{"model": "class-conditioned image flow-matching model", "dataset": "pictures of board games with random positions, seen at a slant", "train_examples": 97500, "image_size": 48, "horizontal_flip": false, "conditioning": "class", "arch": "dit", "objective": "flow_matching", "cond_dim": 128, "targets": ["game"], "num_classes": 6, "cond_dropout": 0.1, "logit_normal_time": false, "norm": "layernorm", "activation": "gelu", "mlp_ratio": 4, "head_dim": 32, "fused_qkv": false, "qk_norm": false, "dropout": 0.1, "inner_norm": false, "moe": "expert_choice", "num_experts": 8, "moe_every": 2, "expert_mlp_ratio": 1, "experts_per_token": 2, "shared_expert": false, "patch_size": [8, 8], "layers": 8, "width": 192, "positions": "rope", "optimizer": "soap", "beta2": 0.999, "lr": 0.0023, "beta1": 0.95, "shampoo_beta": 0.95, "eps": 1e-08, "precondition_frequency": 16, "max_precond_dim": 1024, "one_sided": false, "adamw_lr_other_params": 0.00096, "grad_clip": 1.0, "steps": 16000, "batch_size": 64, "epochs": 10.5, "lr_schedule": "cosine", "final_lr_fraction": 0, "warmup_steps": 800, "weight_decay": 0.07, "adamw_weight_decay_other_params": 0}
Rows from expert 6 of block 5, named by matrix and row number. Rows with one number belong to one neuron. Each number is 128 + 24 x the weight over its row's rms, rounded and kept within 0 to 255. All counts start at 0. Numbers have three digits each. After the name is the row's rms in percent of the matrix's.
# up: expert up (model.blocks.5.mlp.up, 8x192x192), inputs 48-95
# down: expert down (model.blocks.5.mlp.down, 8x192x192, transposed), outputs 48-95
up.75 102:133129132106145143116114117097122102131120124040146080139116140113120137120120108106108140106102113103144122174092165103114140123107110131129148
down.75 097:098131158108140129129160129087114130177152104129089122123137160166121114124141146118147143140127120106158123100122161125101116144086146151123116
up.76 083:133078150134123092130172164151126151157091148114125180114119152158103107119091142135116121139177144114151184110141053157150105127186153138114188
down.76 101:110034088124120140116123118166099139107120140108104129109125111115151130134108129115115122149186139126108063135105066164154132128145152117129144
up.77 076:107070106113109089154095133088141140110141126099112096136131210173145128160159131104124158174137128119077178135091159128106122169135116132122132
down.77 070:096096130132116083109154149118152151132116091160123153123161185139112125130160155116124167114108132125146069096132111111110116133102109165102126
up.78 090:115163153149166131124187169135114115104149079087115065113122128096125107141157113123121143125152132148133137168116110166147132109126134146114156
down.78 071:125136135108149118077101119159142149158134140130138120116128139158140153139146127176145140161144120102156130082151140130129131151070137082149138
up.79 137:134106117132083087106123145081167128125147095166178161183089186178125140103150135130098117134112111136120122128139135145134124159137149112124135
down.79 129:126207126115140118113149123133125128137126128137133158127130062059147127115128132126127145112126119114128139054155145123116135131087112150116119
up.80 103:112124073141118117097121164117135097126135096158155080158156118102174132146151117113135145141148138145150110123079147143102146121146141124133148
down.80 128:091199170120165121157112141096127152130120113089122117107126105146092159116116115111106148114127131111101074090112161118133150148063126102144156
up.81 101:132064126137112124116141133103143161110088116146113126134124140131143139125113150164151114143163129095118164109129123134115101132185154132181112
down.81 100:141213154116121112115116144077136135160115127160138082138109105161167169143125111136135131133126138109154136118135172118127113143106130144150118
up.82 090:142097096099105131107077098099141136105142117091123155201154118148078141113129146095135097145125125132123100079106148089117125137100138119138130
down.82 083:123131149129066139157166117118117119098146119148150132122134144123199152142141118090122132110164106162128108102205155121146142140187141139129157
up.83 083:142134081133130123114112157082148125102087132157120136167147079113140153110140118142140108073134123110111075073125161089134104100144126115136144
down.83 069:163092157132115101186131112145118108180121127137139108127097117185098186142114125116148106112128149108122137120119089093174111119134142104135147
up.84 116:144086116141086107112163131118138114094088126149128129163163098110131147106102140135152139151158143147154116097163136103142107139139151145152121
down.84 113:108155113137123117108169157080135137168137136159100087135139139136071127133147117140135123100110141140122065091112106098126139117090121120122123
up.85 106:113115073117123141123100191122123098113124133204126130140119113092132132106090103124132119124129097137109078080114140121100127126138159127136133
down.85 116:129134148119136130107160127099145109143139119127099121114123152117099146154143133117137157112163111150167017088149118132104127132110158122147102
up.86 082:070128160125129117129129141154103099179089123109142122109117154121233085130094144135132158117141129128138193182084155135137154107176126148093140
down.86 134:195151125132128143109147158100132095143149136131129122130115123133237134162155112092126069181141140099130088138187192133125137138153142127131120
up.87 078:138140133113135119134118104112115136124152140067130130097128196134088114160145124163112176130132117127084104137129129123141137138075127141102151
down.87 076:119126134128112156132126141134125133089154171116111141134110137099173112129138159138128115140158100146126102124164109142149138133150127105166135
up.88 101:134181145104129148140084138115162137121128079140138095157094098123145161133112090089106112130071104174135135130112139136114128155080142129124143
down.88 104:153034127125100134131164148115105132094139106141168163126101155139104171102111130107120162150121129128122108126150139140138146127189118133116139
up.89 078:161153130133105168143135127121185141141136114102140110150125092059153157117126156143138119129110105121116154153120124185182124157181151126159169
down.89 087:154163109143142101143092124127153117078101096146138140131096144094109122127130138118141156133137101117124083073149153107116126124034103094134136
up.90 128:135145148123128173144133162149165132073174143158155140124130140116134110146166106108121163134106127119156089126165140092156147092106109088131126
down.90 123:125113102147125172120131120129108123112155158094073148128130112120124111163078158112143080108118133124124079088119076087140136103063108136146118
up.91 081:090134138113109145153095145120134123150154110149174152169134135144135125111117153107159154150112136165138097116096102135137164143115148140149137
down.91 102:143147108112128153091098117152120128146085117119094152124169109132175109152115137079119093164115099115112148146148104133128144152148149133096119
up.92 115:138138124116113120137093145094122123158155129147111163111112152110120156135121124153122101120149115156085161152094160094162100107119140148135110
down.92 112:140133168141128103130130117100155153108146127121180116142102145102056138107128130147138178161162110151154144137123137120138106128162145101159112
up.93 096:100106141128153132147130108165118153135120135126104161150130158145110102115129134147149121046108139098143173116154125128151150140195137127166100
down.93 075:120141122134145130127134122135128120129125121118160114113111131126099176135132098121107105062085137169116087109123121150142132109159120124130136
up.94 103:137087105120145150139123153116127127112137141150100124171110121108170163116123132150122123104132121145136127111149216120136148122108127139119140
down.94 067:125062170125121081154127116089116137187118114120137105109183113177168136140129121115120128148117142104119174120125179133134131130129153131115124
up.95 127:058113149105133166167118133153148129158135186114133116112123146118157136112106140100123134115118143141134133184086150161109140156133112103120144
down.95 123:140123118163122148119125129157139161106128166130131149126123138127062119175115149117134160086096120137109171126115122151097151138103110150109130
up.96 087:160101094134087114110108134146156104098138089073130141145118128084139152142131122140132150115131128122134095134155155137136139127167119075133123
down.96 093:128162127124116126094140140141122148168160133126143060131115182121098134133113126112115139112101159145153154104090101144159119114101129130142123
up.97 122:131162124133166143126200153124086114104147129139132131173141174128140077141105096098164165109139090121125140121136113152123158139102154146140126
down.97 143:153176097117121093147071159149168103127093135149149165125140107051148126115140140113122151154092118114126137039174108130141112123106125117133128
up.98 093:099066140122118097102132193142092134145091089086098099137123134120144085140131114131141126095157117128150111162114105106152150129193116091139123
down.98 102:189055111153122126146137148151135133170120130126148185148149150154148187120125125113124085152150125138094133123197116131128131138201114125101145
up.99 134:120126132126112138073144060116144081135126141110164167168149118146159147118128141170155115129157147137132104144147141100126162132098134112126122
down.99 128:168118115123130129185127172137101107120135125141144122124144128155061105137121114169086164130163147147114128113120159122128159158114144102122136
up.100 099:132121137121189127136123118114122143163182123125128120194157069120123139155149115160128138142114123145107120138124158142149143153164125139131115
down.100 061:135212112121127146131123130140123109108125117145156090129125042084189122119141105108128132115112126129128118083190139134156150125120123119150141
up.101 091:123122143102103122116172121139149081168109156136171182122113132110164132097109120123142154164122125138151095143136078123118117134145117111124150
down.101 100:121121110109129095120110103174125118202116098135115121130138112142205146105128127122158100154141136071125151111106083113136118111133127108120123
up.102 070:121158146111132149088133133137123118124119140151120151123094147136083140108107155135129116117078116072152183121114102101124112137164169116137106
down.102 072:089127118110113128124112131134134079140135105114115136140115130107185066135133117105124073136126151109146100125159142113120121131047150103139123
up.103 097:110103177150108130100129095149123153159100152135139173084135131138136122119136166113167122147131121126147167134134123139113145151156149125144119
down.103 094:140081098127110147118144124164122158148117151118142125123144094116102124130106135136105151115105133120104103114144131131137142134142125129143158
up.104 119:125090123151130159143129143162155141134150152169139141185090140130152129116115137152132135186139130138121097098132136108157119096157181144110143
down.104 135:131149148150142141117153142113125134071144123134155133123121157117105130104141154143127160089111131133172128108139195127123111128138118152107123
up.105 091:125118139151139101127139161137119125150101134104119155131115129133051084117102123110133072134119118151123154089150085109164152147100134116173167
down.105 100:103128080119127140126120148143140149146121132143130128109117120145043176097142101117108097132112103124130148149131154109128111130095087162097126
up.106 099:115091114112136107119119160103123114113128119107097072176132141131157127139161116106128116136108127134109132143109214111156127116081113126130158
down.106 106:162096159137122146138121137121156127091130147126164127145125173129144113127139151143135162169109110144151115121133224126097119135106133129131109
up.107 089:182165127137142127125131118091107084088140116152107120150155116102124136123115162115143193076137140173129145150177145130123131133072146129143094
down.107 077:112173092121133159120153133120110164124110157128152101114109141153099153131142128133100106065144091126122087116121129130133141141079125107137131
up.108 091:098157133127141117112141114147131081115165148178132170113111162102207169136094131131116139121141157128109150129126163140154131108196118141123147
down.108 077:163181148131146118140137130130124113121121112127117150132127146121253108130150162120144104124148112114140153121138154110113134111177114130117123
up.109 081:146155105112144147117145101120152122080143113060139106152133140173155136135126145120175152099149112156132129102152140168107151127099137157143081
down.109 057:105100142118099116133132133136110138073140125123138122127119148093149108134100132121132126166119144128111159147117138133135133112121126148128137
up.110 113:149111157158116171137133126157168159114131170076148123084121098104142149119142160125154109166147152100137150105131115147130107146166142124133145
down.110 073:131101120115091124128144145142120145092126137143125154150108075080175114118122139109127151153141117166136084135148114124137130137154129143128122
up.111 092:140163129126133112125092138108152134138122143113174141143146159146155098135136141122110123115149140130118212206078124132104153075124126138124133
down.111 087:089178116112143138129134105129128105101130089138112125153119178111174154116148123094141113109127123128127015052156103138127126122088127112132112
up.112 099:101151173142131101129164106170140123153116146178149141126133139133097121120115177129150123107144152125156125130109060143120143135162112131127107
down.112 098:155147131134127088131108118150125110148096117135125124116139075098084154151116127138140149112142145173135160129138035119139139120144132111142121
up.113 087:139144102154103176113145097157145137084146161041134103148152105067127127140119156145158136154122118135138155153120126178140097132140162123137103
down.113 055:153148128145089139140151149117093112113095149127128131136140057132122077161133129115117118133102148136126155184110081139125101138113147115107110
up.114 119:138135083131114161137132151105144145069110145147148149164136069092159176126097119138156112110109129094136132098153170127151109150104173089142153
down.114 145:143079124149129154118123119134131146127097161128144100130095181148128178124118151130114092113097136120133150162113114123144116148110134118145124
up.115 080:134138159130125147130166087157122151099129131159111140104099132123147130168139130143138153120161141178113098139171091110166113092088110141111142
down.115 081:118134121135141131142101139151160126116155099107108153128098197129123085088123140142139117156100152113182166144167181097107103134155125148117122
up.116 078:122074108143120158118130126125158132101143135117125136168117148150112140125169175100200139141120147112140066083106131121123122119198140122153089
down.116 090:118113110110121125145096117172110104088109131096139114104138127142070100127111106146112113143109159116114184189068128135146121151170131117131133
up.117 122:102230106110132145117115154108155135141119152140138129142128137146172113138151128153157135081143084125150157099137106180153149138149125117157132
down.117 127:162054135112097126097136124128104122206125130138113105129143110148111105143124126137134129195115119143139158099161159141149116150102143128137117
up.118 070:139124137116212110130128106132105145153106126132121150115123127168133114140103162130161085103154151136089199066147130122133134155170101149133114
down.118 066:098150102121149136145143131106112139131136147128109090128138116149144077126130120137136153109117138118137098148116118133132135151144136139134114
up.119 083:117123109148145108107134190147105092128122119154112136148124116080182145126124117144124117111126132126105129115093151151140142123105123101134147
down.119 080:108110147137118172124192128132107114162159144119101107141138064101115104132136125140138103083095135083135092107129098131126134126154157128119123
up.120 100:149109089133132153078124165089117107069124124137116077162128131094112161140146125113140146142158108138111113119122108130098116124094174151117146
down.120 093:113101157125142135114122136111103139069156139119118143130146153137109086112111134132126128174171132106153185121142099123142125130061140129130143
up.121 124:175135160127155103139144121133102163118112098161136119184129149106212088146131165114128137131161138152144134150143160100131153115140135142141106
down.121 098:112135075141141108115110101163132114115119123110128126128102131122034123123129108140135137118088185125132176129097165108127127156094106105125139
up.122 078:121030111105123115104134112123136130117085132075145122135136102176111138138111140128133124134168147161174179100119094118150142153096145107143098
down.122 063:134050105109123140129129131139120110139138136120124168134171125091103081086135140137118114159123133097120099100124124146132130126120128152134128
up.123 105:136132189120126091129103165109160147149144103158118083123113130114143097145138153102137126109109143119124105140141109124115173130131088133100122
down.123 112:129150053141136127144121145091118105146115105119134161140123101124091089126149106111135039089145152131124096130134114141104158140111126114107134
up.124 090:126102188115070118098116106111146129137133152151147149094170097128130166129090103114125100157122129141108110184145117121124134121153122121094150
down.124 105:132155085145098108127124143160116118159147115134096150153160134091134103115118149105137144151082124148143135117105153107138136101126084172127131
up.125 082:132144096127164129147083135158153113101196097141123135149130115114156108160111118156151152157128098115109134135106168114164119144058130099142104
down.125 078:122151151148125113176148113135116114101152129134144144126156123130035128117135149140105169109123113130151176119141058123169116108151135145116129
up.126 085:134115122130087130129158173108112107114085142167127148123155102101095145096152138125155085125085114119151113131155133112114119112135137119104122
down.126 093:098052129127129134131120111109128097120142157150096117111127144094118088153135144137143163131112100135135103139124080144149107105145137150117087
up.127 087:097116131104138117113104119130126127150184146185130170163157155133101110169138147103184122103128145118128103151131102138143134139154138126123083
down.127 072:120149134135154151123125147103140131118168136122133121118138130138065107122106142119121153123160167122151131136101146122129121155135123144135136
up.128 078:137099162151111115105143137144144131117106160165156116120137103099129126162085128094107136141109113137110063169117103098126149129121128111101130
down.128 109:110078098099134108127123146143147154134115137135125154135130136083101109072147130117129142165168124136157160107107099124124102112128120160108115
up.129 092:134163124108125127101110136089130085148145115142164174135130125108109126121124128118131146122106096146129074122198148096097138077124135136122140
down.129 089:126146109165155125136168135122136114176144119167105114134144086163068127135148105116152114085084123095116163112166094122116135140109125142122107